config = dict(
    model='masked image model',
    dataset='gratings and oriented noise at many angles and scales',
    train_examples=395000,
    image_size=32,
    crop_scale_min=0.8,
    horizontal_flip=False,
    translate=0.06,
    method='mae',
    mask_ratio=0.6,
    loss='mse',
    encoder_arch='vit',
    encoder_norm='rmsnorm',
    encoder_norm_position='pre',
    encoder_activation='gelu',
    encoder_mlp_ratio=4,
    encoder_head_dim=64,
    encoder_fused_qkv=True,
    encoder_bias='all',
    encoder_qk_norm=False,
    encoder_layer_scale_init=0.01,
    encoder_parallel_block=False,
    encoder_dropout=0.05,
    encoder_inner_norm=False,
    encoder_patch_size=[2, 2],
    encoder_layers=8,
    encoder_width=128,
    encoder_positions='learned',
    decoder_width=128,
    norm_pix_loss=True,
    decoder_layers=4,
    init='small_normal',
    residual_init='scaled_by_depth',
    optimizer='adamw',
    lr=0.0019,
    beta1=0.95,
    beta2=0.999,
    eps=1e-10,
    steps=18800,
    batch_size=128,
    epochs=6.1,
    lr_schedule='cosine',
    final_lr_fraction=0.01,
    warmup_steps=940,
    weight_decay=0.08,
)
Rows from block 3 of the encoder of a small masked image model, named by matrix and row number. Rows with one number belong to one neuron. Each number is 500 + 50 x the weight over its row's rms, rounded and kept within 0 to 999. All counts start at 0. Numbers have three digits each. After the name is the row's rms in percent of the matrix's.
Before each neuron's rows are labels from the 100 images, of 14976, where the neuron reaches its highest value: "responds to" is what is common among them. Only what is clearly more common there than usual is listed. The data: gratings and oriented noise at many angles and scales.
# fc1: MLP up (encoder.blocks.3.mlp.fc1.weight, 512x128), inputs 0-63
# fc2: MLP down (encoder.blocks.3.mlp.fc2.weight, 128x512, transposed), outputs 0-63

responds to: coloured; dashes; stripes at 90 degrees
fc1.148 113:555506575476431424442453473577413595460537465529416564513571502472598536546439588528531481583458497537456509503426471529520535513506481561490555594555490463499518576579490485456550477494460498
fc2.148 129:456467555526506497529517590472534572478528467462636537494447469477475509512500447428495519510527506531423491482453529479533526499429634480497605401501481525456574518451540478593402558410524508

responds to: very fine; square grating; stripes at 60 degrees
fc1.445 105:597509425530509482461445522392508506444579538501397469482498489421488482506494587440519488410509516491417438470522517561461422454538558427526453523480460461467448478513563520529454484463455474
fc2.445 098:593436616536451514497580490482503481525564464428488430506565449406582554493510509378508496394505519539483543511528535473461505536529407448446585507620373491474609449524441495534439519540525484

responds to: noisy; square grating; kind: dashes; stripes at 135 degrees
fc1.447 111:550547575434509541469522442443541521544547525446406591608562506496510498517562497507445496581556476512487474467575462537512501501530409417553599530534509472516604538492496553395514459506490395
fc2.447 115:451546471540470425477456480569500445512528501518629594539581466576622428496473497464495496477501535486428497496518465498483505501480423590557524482535568414505444406503530519521479431467472544

responds to: very fine; dashes
fc1.238 088:461524548448444425453480468406455435463567469491494530558525453548425497468441526497558486501483531544461512492502481515467515523522505545487493479382563403466439487483454506551468503535503387
fc2.238 079:511559496529585440594548405515505588451563508465535551504486562392503510532519509663524477437525514556457475482534499530489459512551561423555516393477596560479476551473474532551458487452494515

responds to: noisy; very fine; filtered noise
fc1.386 101:513439453403460460463483572497494552501536485468488439522568460562453513487589574490540414446531527579516420493539497609466487527476607491549528512513491411394459490473420580492538492599409460
fc2.386 096:446479511557512518520539573539466545566516516542460414536526464431456475523507488641523511539509503464515505494491491544546519491499522438426373382493565512460651560495561541468412549522459447

responds to: square grating; stripes at 120 degrees; stripes at 135 degrees
fc1.245 102:489509497533522481460420481441507455396527450477484492490475500418495547493519595493481453523497525435475434560436570519495484482558541576498480415471419498519523604546550443500528514521529560
fc2.245 104:563408501548601489520551527443496587455557518542555491478551489472503569480512468515431473555530471487471467487550513522482513506557493501449473344627470499387502503504553476579484460540505562

responds to: coloured; filtered noise
fc1.389 102:519400519418535524437502575415458609507506506507407532542444511454506486543572607482533471482492463576484433550485496497485492517520562533496544469549399338471501554572577510501537577523464561
fc2.389 113:508506382431527523444492624517529483535443495413576527509615428434398422503531393575511459568474474554553498422447582512472466503516583556516470449576441633421490535466511555498520421507547427

responds to: square grating; stripes at 120 degrees; dashes
fc1.219 088:504564487513415423434508555485536520477453471551527482533495457466456448419569615457541450527463545484409423386502423528478436578553466472441534458490503533455439419482529486463600515473441542
fc2.219 095:480495518481333582559546595396490545514439560425545447518421476511500618559453536457521556476486504481614500495473515472450523561540473484508534353526429468530560580541400496571512484595497463

responds to: windowed patch; coloured; stripes at 0 degrees
fc1.30 117:556514561470498482411403512427478535444412501535539576519433443520513540550532575538530442490532503440533444458468472578429480482529432457526556491512494452503543500407473478433527534610412524
fc2.30 093:536528424452461501570409540465492462407579506554541556508472482569591554489521498598530480511519503424511487548517513477515498499512493603484449421502520430482591554467507538425564619620468546

responds to: coloured; dashes; very fine; angle: stripes at 0 degrees
fc1.481 098:529411444460500505369430528507487549484579424473450617525455524512514626554499552501516429601513487517526477461467501567528551528468526549534619525494478342521527509544490418436551528553436495
fc2.481 075:502437520432352550446495516536481481468638468484565519481534484580517610558520490464486605408518482535592506517491520485523499500469464539482560384426467378537599458492460444509444491623487513

responds to: dashes; stripes at 165 degrees; fine
fc1.45 115:533580503376540523430480519456478529416512458493484485570570487479501560498551531458503463594503419483541488520480512575531568493498556487531554493622482453487373505466472602451494502457497470
fc2.45 117:449450505583473474554548455555489505594467520583550358513484459504367542493489444541458516503471491486549514548596509445552497513485439443424463551492555523414517538426468504409635471484507513

responds to: windowed patch; very fine; stripes at 120 degrees
fc1.310 091:497431512473470514438422393465502434441472566469523477488434514442554546477482568542505478459520458527341469486489484550475523510581472440612496457563481460441500425435455573525473478538393566
fc2.310 094:454492570544467446635537425474491500542522451594422330527488456446363564521534494489500432547489524481591528505485490489513499496516541449499502545532556550506656429458466463480426425567497480

responds to: very fine; square grating; dashes
fc1.404 102:438622460473431546472430464583474558485651514550483446514471573531451478463491460530444501482511464485630521525582512518544557474512528448624537404471438526422451571458521462478444596476481546
fc2.404 101:535417581447545508578601534422513498534662493471399424486582480457431555508509463405531509470497488464515493503526510477483492512553508473412561385604467445526593471485378422466431436602528486

responds to: coloured; dashes; square grating
fc1.172 129:499456514431515517436491525427370470444527539571419491504586482431421548536484502506525466452511494513540476563498561647467559456525543501513497534508489512462520554418452458519491586513424441
fc2.172 145:452386476394522535502484506464499416501524527407487548480481477587482592505504472537511502415475498480482507492416554500445494503584572542491579419510524467552549582482552465508448512576463521

responds to: sawtooth grating; very fine; stripes at 105 degrees
fc1.70 104:506502441461555462456488451496498562490609470522497481541495511606452572481497525491503433502488514564442461450498452525537534560508441519529573467437560349521421509449512511421539559519483543
fc2.70 101:549504358582518493550544440460448483462548527583557456479453545453539442461530481572481504392490526609458495545485488529502541455541579457498554464561614534515530492469524462508489463397466563

responds to: noisy; coloured; stripes at 90 degrees; windowed patch
fc1.64 083:508462578495537507477365404527516559567512460542474531494422548464557441482546458524524490528475556473480534526547510531460513443580435436399495565446580490451534458513531441512541526520474536
fc2.64 099:501454362475572468526457431509477545416444494399489505497542500448366507490482444476455463578464509569382481567318519516487515525533557518507556529528460480471451387451507547526515551530507469

responds to: coloured; dashes; stripes at 90 degrees; kind: sawtooth grating
fc1.184 095:572473560468487544435496522444448614480446478452433451543524534543546552510519546567505464449469478549464435530459515597468526457542500500470531585631513550375492462501570550509508431516414450
fc2.184 092:451545454490473486398497369558500506500558462347442417497460495407549436445505500459515535549464492558506470464589489517505517509434387535489486520515550512459433437453417538527529563471516507

responds to: sawtooth grating; low contrast
fc1.56 092:525493468548448521451461578498576456516511486451494452483456554454511474469502523472369451566625470457512531541447521509469500422519474474560538513499598480588562388463443432448549440566507549
fc2.56 090:454429493556518512617464434450510645507452505467517480480483486526528451499483472529482504507545498462506518523472495518450458484433476463434522469402574556404609508555471503523529525612479557

responds to: noisy; stripes at 90 degrees; square grating; angle: stripes at 105 degrees
fc1.226 083:506484627495625513450491544524530535608595487564430401475457548409534467488521488513461554470540490471475481501565514543629478491544464427513486451440479599458622543475538444529585517499464577
fc2.226 074:476450499492590465559465503505496441548507478359337471499577454488446539468527484482503507596508482567430501523443471548519520458439506505539424451460484455545511520492538561429518495613519476

responds to: very fine; dashes; stripes at 45 degrees
fc1.354 112:433498531437496563464409535440465508464484583481501462551549544504506595519485487531425448556552399476552549485512442479470538484546437467566555549563355513432442568425478521434476500460506547
fc2.354 099:514425516513524493518615515573499570531561441477429463469582456462505605456537580554481498515517500434439518489483512511554511476559423543461520567561374367489578516533383518498542531506493642

responds to: coloured; noisy; dashes
fc1.328 076:556527472521511411461431529495515435475578492451458524582404461533540544461554447513444494476588569553502553375498441548522495449462567450529497517404524511531509477518460559478497484476517503
fc2.328 075:469537593507437502497523475558488562502589556448513582538642527503470450502486436642474497445492513550549477489446522510507425495489476539525525504425447498514544595488596518455536501533515501

responds to: very fine; noisy; kind: sine grating; stripes at 150 degrees
fc1.476 089:560476463451584537470404484516458623480610454547588492528457565601453463451483474543492451592469458500575570547540482522466611444458447495468580529514502491500465512439445455468419542561484500
fc2.476 081:502365530545479483500599551515492461484616517459481607491601486451514501482536576519456585495495446470495524501587499491495474526464508446446532475625336555455530456570429465511462359520579478

responds to: coloured; noisy; dashes; very fine
fc1.305 118:538499403424583531452477490457537510504465414556490471516538515486489541479576545488456394562564485444490488546538566598505550474508406527508526475444546441421436483446447488469576512527490537
fc2.305 103:576517470521529487459534449509489567586451554402458502506457525450479382494469527552534460462459502469468463511503499523504499547513448547495494495488435572491534482491530536522507637580514407

responds to: coloured; very fine; stripes at 165 degrees
fc1.380 097:588423414472548524450454473551473568484513517365438448542578567539516468493545470551469482494502487520545500466566532577426488413478470403476535594529477472505530460457481418490416548608469475
fc2.380 091:533481488503520489442581482421525573485521546491352434495412532504493551532488599477507496473495518534549505535652498537542429500518389480597459539506488563516532566550517444477387511440453479

responds to: windowed patch
fc1.125 104:550505593494437554442437500506539512500470488480526579499500551425533518467514509576432519540480450453578457495419493488581463527551560541479557360491464490480526605525455406428521461521519530
fc2.125 108:543456462592648514507494403541500528574456510467439434518483511491489466463482520478472509474522472470587519498592470502535544505439507506510523520493436683400477588509473565462650613602458420

responds to: sawtooth grating; very fine
fc1.204 115:576453421395510505455494478486463579535577476487502492492573423568422553508594532378555471515501509572564410490505521634518505510474516517513518557495535401461421452474489511461531461554453499
fc2.204 129:430523568543518537493458503465498480484478502584532422485467473509539430521459540613478486404522499485440493479532535493484512479454477481587438553521620551411615561326510581412469640462503486

responds to: noisy; dashes
fc1.262 130:497445470489476577484473426467485507519473527487439497507456493509497465399520546365499543453545435469487499509470514527453440438485604477630537465502449457534490567529588528521524529471496449
fc2.262 114:527582470464611544414512434501488457592489477524434573493474498449595472525481551471514553532516523489421520541509476496464488471427470579542515557482577482504490446435547449557557456618530592

responds to: very fine; dashes; stripes at 15 degrees
fc1.48 101:555519461465625493397536496540464527528606497473464547520560482494530423503494537490520475542524467500579447482497508573525535522499569486463579415430579509547509521450491394487474586592447471
fc2.48 120:502513358431554560451475543404513562531482561497550605461561484559427450547519546503490477547521478511437520499407514489424465505613575501579366538599478544452467553467591493461565583422501516

responds to: coloured; very coarse; filtered noise; kind: windowed patch
fc1.261 095:545411460443522483462414522414458579503422545495536511519528452521551532590524572460524420529507455498553462446484498591509466517513447494540528458503446408359465519458471541532438554483400534
fc2.261 095:494647546482401565464463440600492541463392492553558438517445486533503518510490483487475551537494453571419502490644533525445500525490448512480607524501591514486482496490438489517417539416462458

responds to: very fine; windowed patch
fc1.76 106:549548593415579493439528520540489444507521517524578511521519539397547559496533537619548470629499523529509465481419475535470581528551460432444516505508507573484506487413449502442469581687455520
fc2.76 113:469469536475435483393410524499486491450508484588605426508528532589430520497487502523478555459505479513542498503531476515436445502465430434534443565524525516454515543519470486559483487386482401

responds to: coloured; dashes
fc1.267 099:469553538367468448496508459456384482481441536462535460544552526473496577442492502517562484542435529600491512496508508556520526489495510449546487578534513488450480518478450543510454571417458501
fc2.267 086:420462582550552455371453503479485452589405447504485516477451490542538411476495469569443444392515527550501493490545539470532533488488541549523470535519481477528539570450621530516509480620501364

responds to: noisy; coloured; windowed patch
fc1.207 077:533541552525407429513401462432464458402493467582529557474417369490515429528456584480589503570422503483490453505473450519434499599412489523552511502429518487492497510560549522507520497563470454
fc2.207 083:534455483512521488418616512573517672550466537465502422520470512389517520512497523545540576502501490563584492467547443541485498489557484450408439453507476427532493510566471503562497531380460415

responds to: sawtooth grating; stripes at 150 degrees; stripes at 165 degrees
fc1.94 123:421408530484504403434477565537443549498486550493529534494428439439483460456544548487555477502501548580467379450437443555426429527618614476516523392564495539431434483496481526500477524435401406
fc2.94 126:526463511479488548502574457442494585573619546550428498534477493510540470434503532486524548460513512489441516530539530472482464525545456495549507356562429427525487482583428486497386526461445549

responds to: noisy; sawtooth grating
fc1.3 102:493461566429485496468534445594400468496449544508484476539606509566485534540482528466548437462453469565508463514435489554420520502500476429546519572495389405526512580480479475491590592533478477
fc2.3 109:576519544552408487492433439512538384512539530565486460511436518551517505508548475415502522588522541452498517533579464479446520512457568447487469513471508579422415485555567561506648460430406542

responds to: coloured; filtered noise; stripes at 0 degrees; scale: very fine
fc1.116 099:546514419443528532420369479464510576468545527428488554538558554530426635457521529471486483513492452468493464419522451561531531483542536407512576518576448420475560478478526471437450470490436523
fc2.116 092:592461416517431514518438590539495498443614540528443330516542508593500572531484531462508505414500500521515496507427505491483521496501454583495489498444407429490548462594527438407625552505515515

responds to: dashes; noisy; stripes at 15 degrees; angle: stripes at 165 degrees
fc1.178 091:478524435538422479445441552473563501540554540481524440534464568550468451483487517423376485573563477440488537504471448478414489409529519478535558478491548418575565438520416461434524479487525538
fc2.178 089:483509598440493476568571489562499570576428513583463484513442564536431420529487509589500500545520481529560490514448554485488550476481466452408530410498555447535644488487520511546475561589484447

responds to: windowed patch; fine
fc1.117 100:543478605458534506430500468445402531521542493582483577492471469483452549518505611623554491499471500438512453512501512600555512520536513471587524575546437435397586501473513521499562576569416481
fc2.117 111:540443448481510482442535597536495536487458508409458542493458548437466585491484548449497533535488518526482500430535536545446465503522637531487437554497434532402561487559455516602493377378578359

responds to: noisy; coloured; windowed patch
fc1.198 095:543507486348510471443518527548421561461518523581520600542503458552590496515490534499574485485483518645502492482496457530538486538478458519529534561608471474482533536547521542454496628368488490
fc2.198 095:553407412583518505550450428475476542411507501467512541489517557520533483523472524528480454603446508468553507517460465491483474501454542529506477492447457565341642469542484459516526531531543472

responds to: very fine; stripes at 90 degrees; sawtooth grating
fc1.501 102:471458512519477417472447510579411487506502592492483469482533521499467558492467475549496447455454526544505473515494447548405504460579488467515516508497447461477524423427427417496515489561367484
fc2.501 093:465595494473457491564618502460520524350465520566559541480368497521488384495464476454470496468473471538495519489408504496472527496502476436483554510410632514536505436546596507487605449517525458

responds to: square grating; fine; stripes at 135 degrees
fc1.444 101:522355447469562476459462535312478472539368504527479470514510497449465548503511551540504475539491472463337466485537458522488482525496424496417527565551501404470453527524543477493518457497478495
fc2.444 127:397563629469439508521459622662497512486369493441469420494574537553512457491517458486502474472483507472658481500463486517500544496532503500561564535474554611494550533385455458527534563559467450

responds to: sawtooth grating; dashes; stripes at 75 degrees
fc1.462 083:545544534490447495447485500484498381517443520457472543510494512416496570553492518493533480660482489503465502527520520508453566482478546448538440560501430450517454484512441516545627483451463555
fc2.462 088:512620472459510468584481481452490606521496508447484566469429472554476574497518526402502484368495526498445483489456493519534463504462579520553479471575436614533480509453504462420610442456484554

responds to: dashes; stripes at 0 degrees; stripes at 165 degrees
fc1.397 095:470403477505479474458466603474492520514544471444465611507511461397443541457564514442480464487474537580534484435472458518515489573494498472477549570573539468495561460477476541466386496543450445
fc2.397 095:502555438481533474492506450541488515607484535502501494512619488484518415478477585566511486519503455521512507526467476510585493499475414557551427566498495477476363500427513461406550607410500437

responds to: very fine; stripes at 135 degrees; stripes at 150 degrees
fc1.218 105:586521516434545554448500438526491608439434437427537565543497536563441557528548567483439440490558449461590470534459548552535496461510578510483541614455478535496591582573502532441506512555530505
fc2.218 113:443466538511518458497515444574518485508503450525453493505515500486491596459492441552519364526486488517492512487498467458599558489479604547425464511580419514524474536340542563465505535547604398

responds to: square grating; dashes; stripes at 135 degrees
fc1.208 112:592438552507530439460532382508480421513522472499557542510487471435505488527523573447516470475535552449518439457424474543456470536526576569567498521433561536552496501542425489499477620559488409
fc2.208 138:437529523377493526503438521461510541530451421494449561476532459585529454497510363485506484516534474461566502430475529500526478487508547500524487461499577496499458577369531505475507518506515574

responds to: sawtooth grating; very fine; stripes at 135 degrees
fc1.135 096:633504424528465452463462559419509481549475468500443439530504424395590461432534620494546467392503516571376418404487436520493463546537513568520494467517464450451392483510494520503483525431465440
fc2.135 088:537454664457473524535605480539490599531529505528468377509564528494472549446483524488515512580480483469606522541555539508509528525487421484414462468621460472512569517487369462452430423578473525

responds to: very fine; dashes
fc1.298 100:506496454526493349447442615487516511554507445491363430497489469403518511492530592451541483513490580552438432493487483536486459516512484558487480483486487525550489458551570427541574479483474531
fc2.298 093:495423552538485465574631478539490519447579491366424391509546518390512568480486521408500476532481467531496462475555492481519468485475390483335507389510441508475498384548411457417419509562558501

responds to: very fine; stripes at 90 degrees; sawtooth grating
fc1.457 088:450415589495521462474433560477510553467485519586460490481521508488577401466517489513497490429492511485492482512460506509464455498568571438559540502480466445465562526519440524477411462445449549
fc2.457 098:509494445467496524495493464516524612561334507435562543530455529511399620502509529447473473633510497514509507527542486518458480484508530511494527478476502574502419487482570465509427441503472512

responds to: coloured; dashes
fc1.440 101:496457568461490503459510509540449621499576543465469552543518597423397552515471535519459466513482444469484489518516438495514536493561525476488579433508455487555577500517517379435491589583453500
fc2.440 093:485523476545657446583445627538520427629517491430482480477553495510489439451456467549537478376512533496517497464520515484513421459552528540469494420513453434448457520533610540524498433612504494

responds to: coloured; dashes; stripes at 90 degrees; angle: stripes at 75 degrees
fc1.456 104:540544496484490497410513400512453569510476453579506563513554493418410500438499594521503406410490502558522492484489481593477481519537508529545646560533523531456513547506517527420588546524465509
fc2.456 117:456439523485573518503575472463493515518455452489469610495507490621563493514459387579482547388508528535432479491466514507509492500537496513424495340557532566526492519517548445555416393448416479

responds to: noisy
fc1.237 099:499547423527479525456436579486537514572450517534436553463526590523530463531462513415392530548556465463468435562440519528483532456586487550475554518476547452554540466502499423512537507537485520
fc2.237 083:523520556545418507592572587532523562444409507474551516524450525476380436481492510497500563575491497495549532495410427470526494521428464503483407568339432617463503421496480532545501592465478426

responds to: coloured; windowed patch
fc1.80 089:562475512421551479364473433471469523405487491508475576525486524387558555509526563569463427539505487514533474492412490555503548501624437472510573428546447575515511518487449437434550612597455464
fc2.80 076:534429465473565516474437503518487454392576462527657417503532491420527596491500525551495509688514523555482513520594486510516537500564528525537550492564539484493529548467499511575426516438537589

responds to: coloured; stripes at 165 degrees; stripes at 0 degrees
fc1.112 081:524521362515536554479461567535503629471493517498493527477585569575465567483489517388526513523443497464510459509582462464481498570484507560471519597557466555499493554586545483563373483490469474
fc2.112 078:540425627495617471577451541530526479529354533425540571503393498468534447449484529584491453538507497584558486513530493519490470506471547500460418544580511486412495424535473512545428508400507532

responds to: very fine; stripes at 90 degrees; stripes at 105 degrees
fc1.507 113:537564549507581462455455649490522534524526491380423427446615492511445468479523502492454474501544487497497478453456453506564424526568565454420589505511479524471457377406553484416453422492497484
fc2.507 108:521448561535545519463515566512523556577523460455427358468704531461509583510495476504522532587492501558566515494543531509488520501523502529554467521564369549518515536491480436520479442582497429

responds to: dashes; stripes at 90 degrees; stripes at 75 degrees
fc1.459 091:594462555494539511449436444373535532474536436573527532501540494424566472523596555521521502537543483512517469485513511528522487486532505540493506469652476538437417573517525525481523490495541535
fc2.459 090:485554556501512518614514488427482454537534541462463556512496449479518472513534460518525536481484493462454473460535514490507481497500588532536569512614494465473503548486538500471634519442362463

responds to: coloured; very fine; stripes at 105 degrees
fc1.278 104:529522523529491516454470508499462596418505568491479565475583590542513610588444530531438506514432476506475473541504511509511470483573551487449536521570566457513569446520532529495474448510474529
fc2.278 100:437545526446515505517536442583508484605477522559548426499332525431409425461501505513477508466511513599546523489496513486531506511516468459484456672408537578529439502430472537467499606476564387

responds to: coloured; noisy
fc1.38 093:469418477464528487457429436524482543455595492434416473499554533568571449467457471475472545457524529463460461569550508558486593502538549443556525583522493528498609524467458496510409502485432515
fc2.38 098:573563552509586461502575466532501543551595546566311409516498494479367545502454582506486487555512524510572504547529429515472499530523459443436477553557506508420435546497479447462369503487418426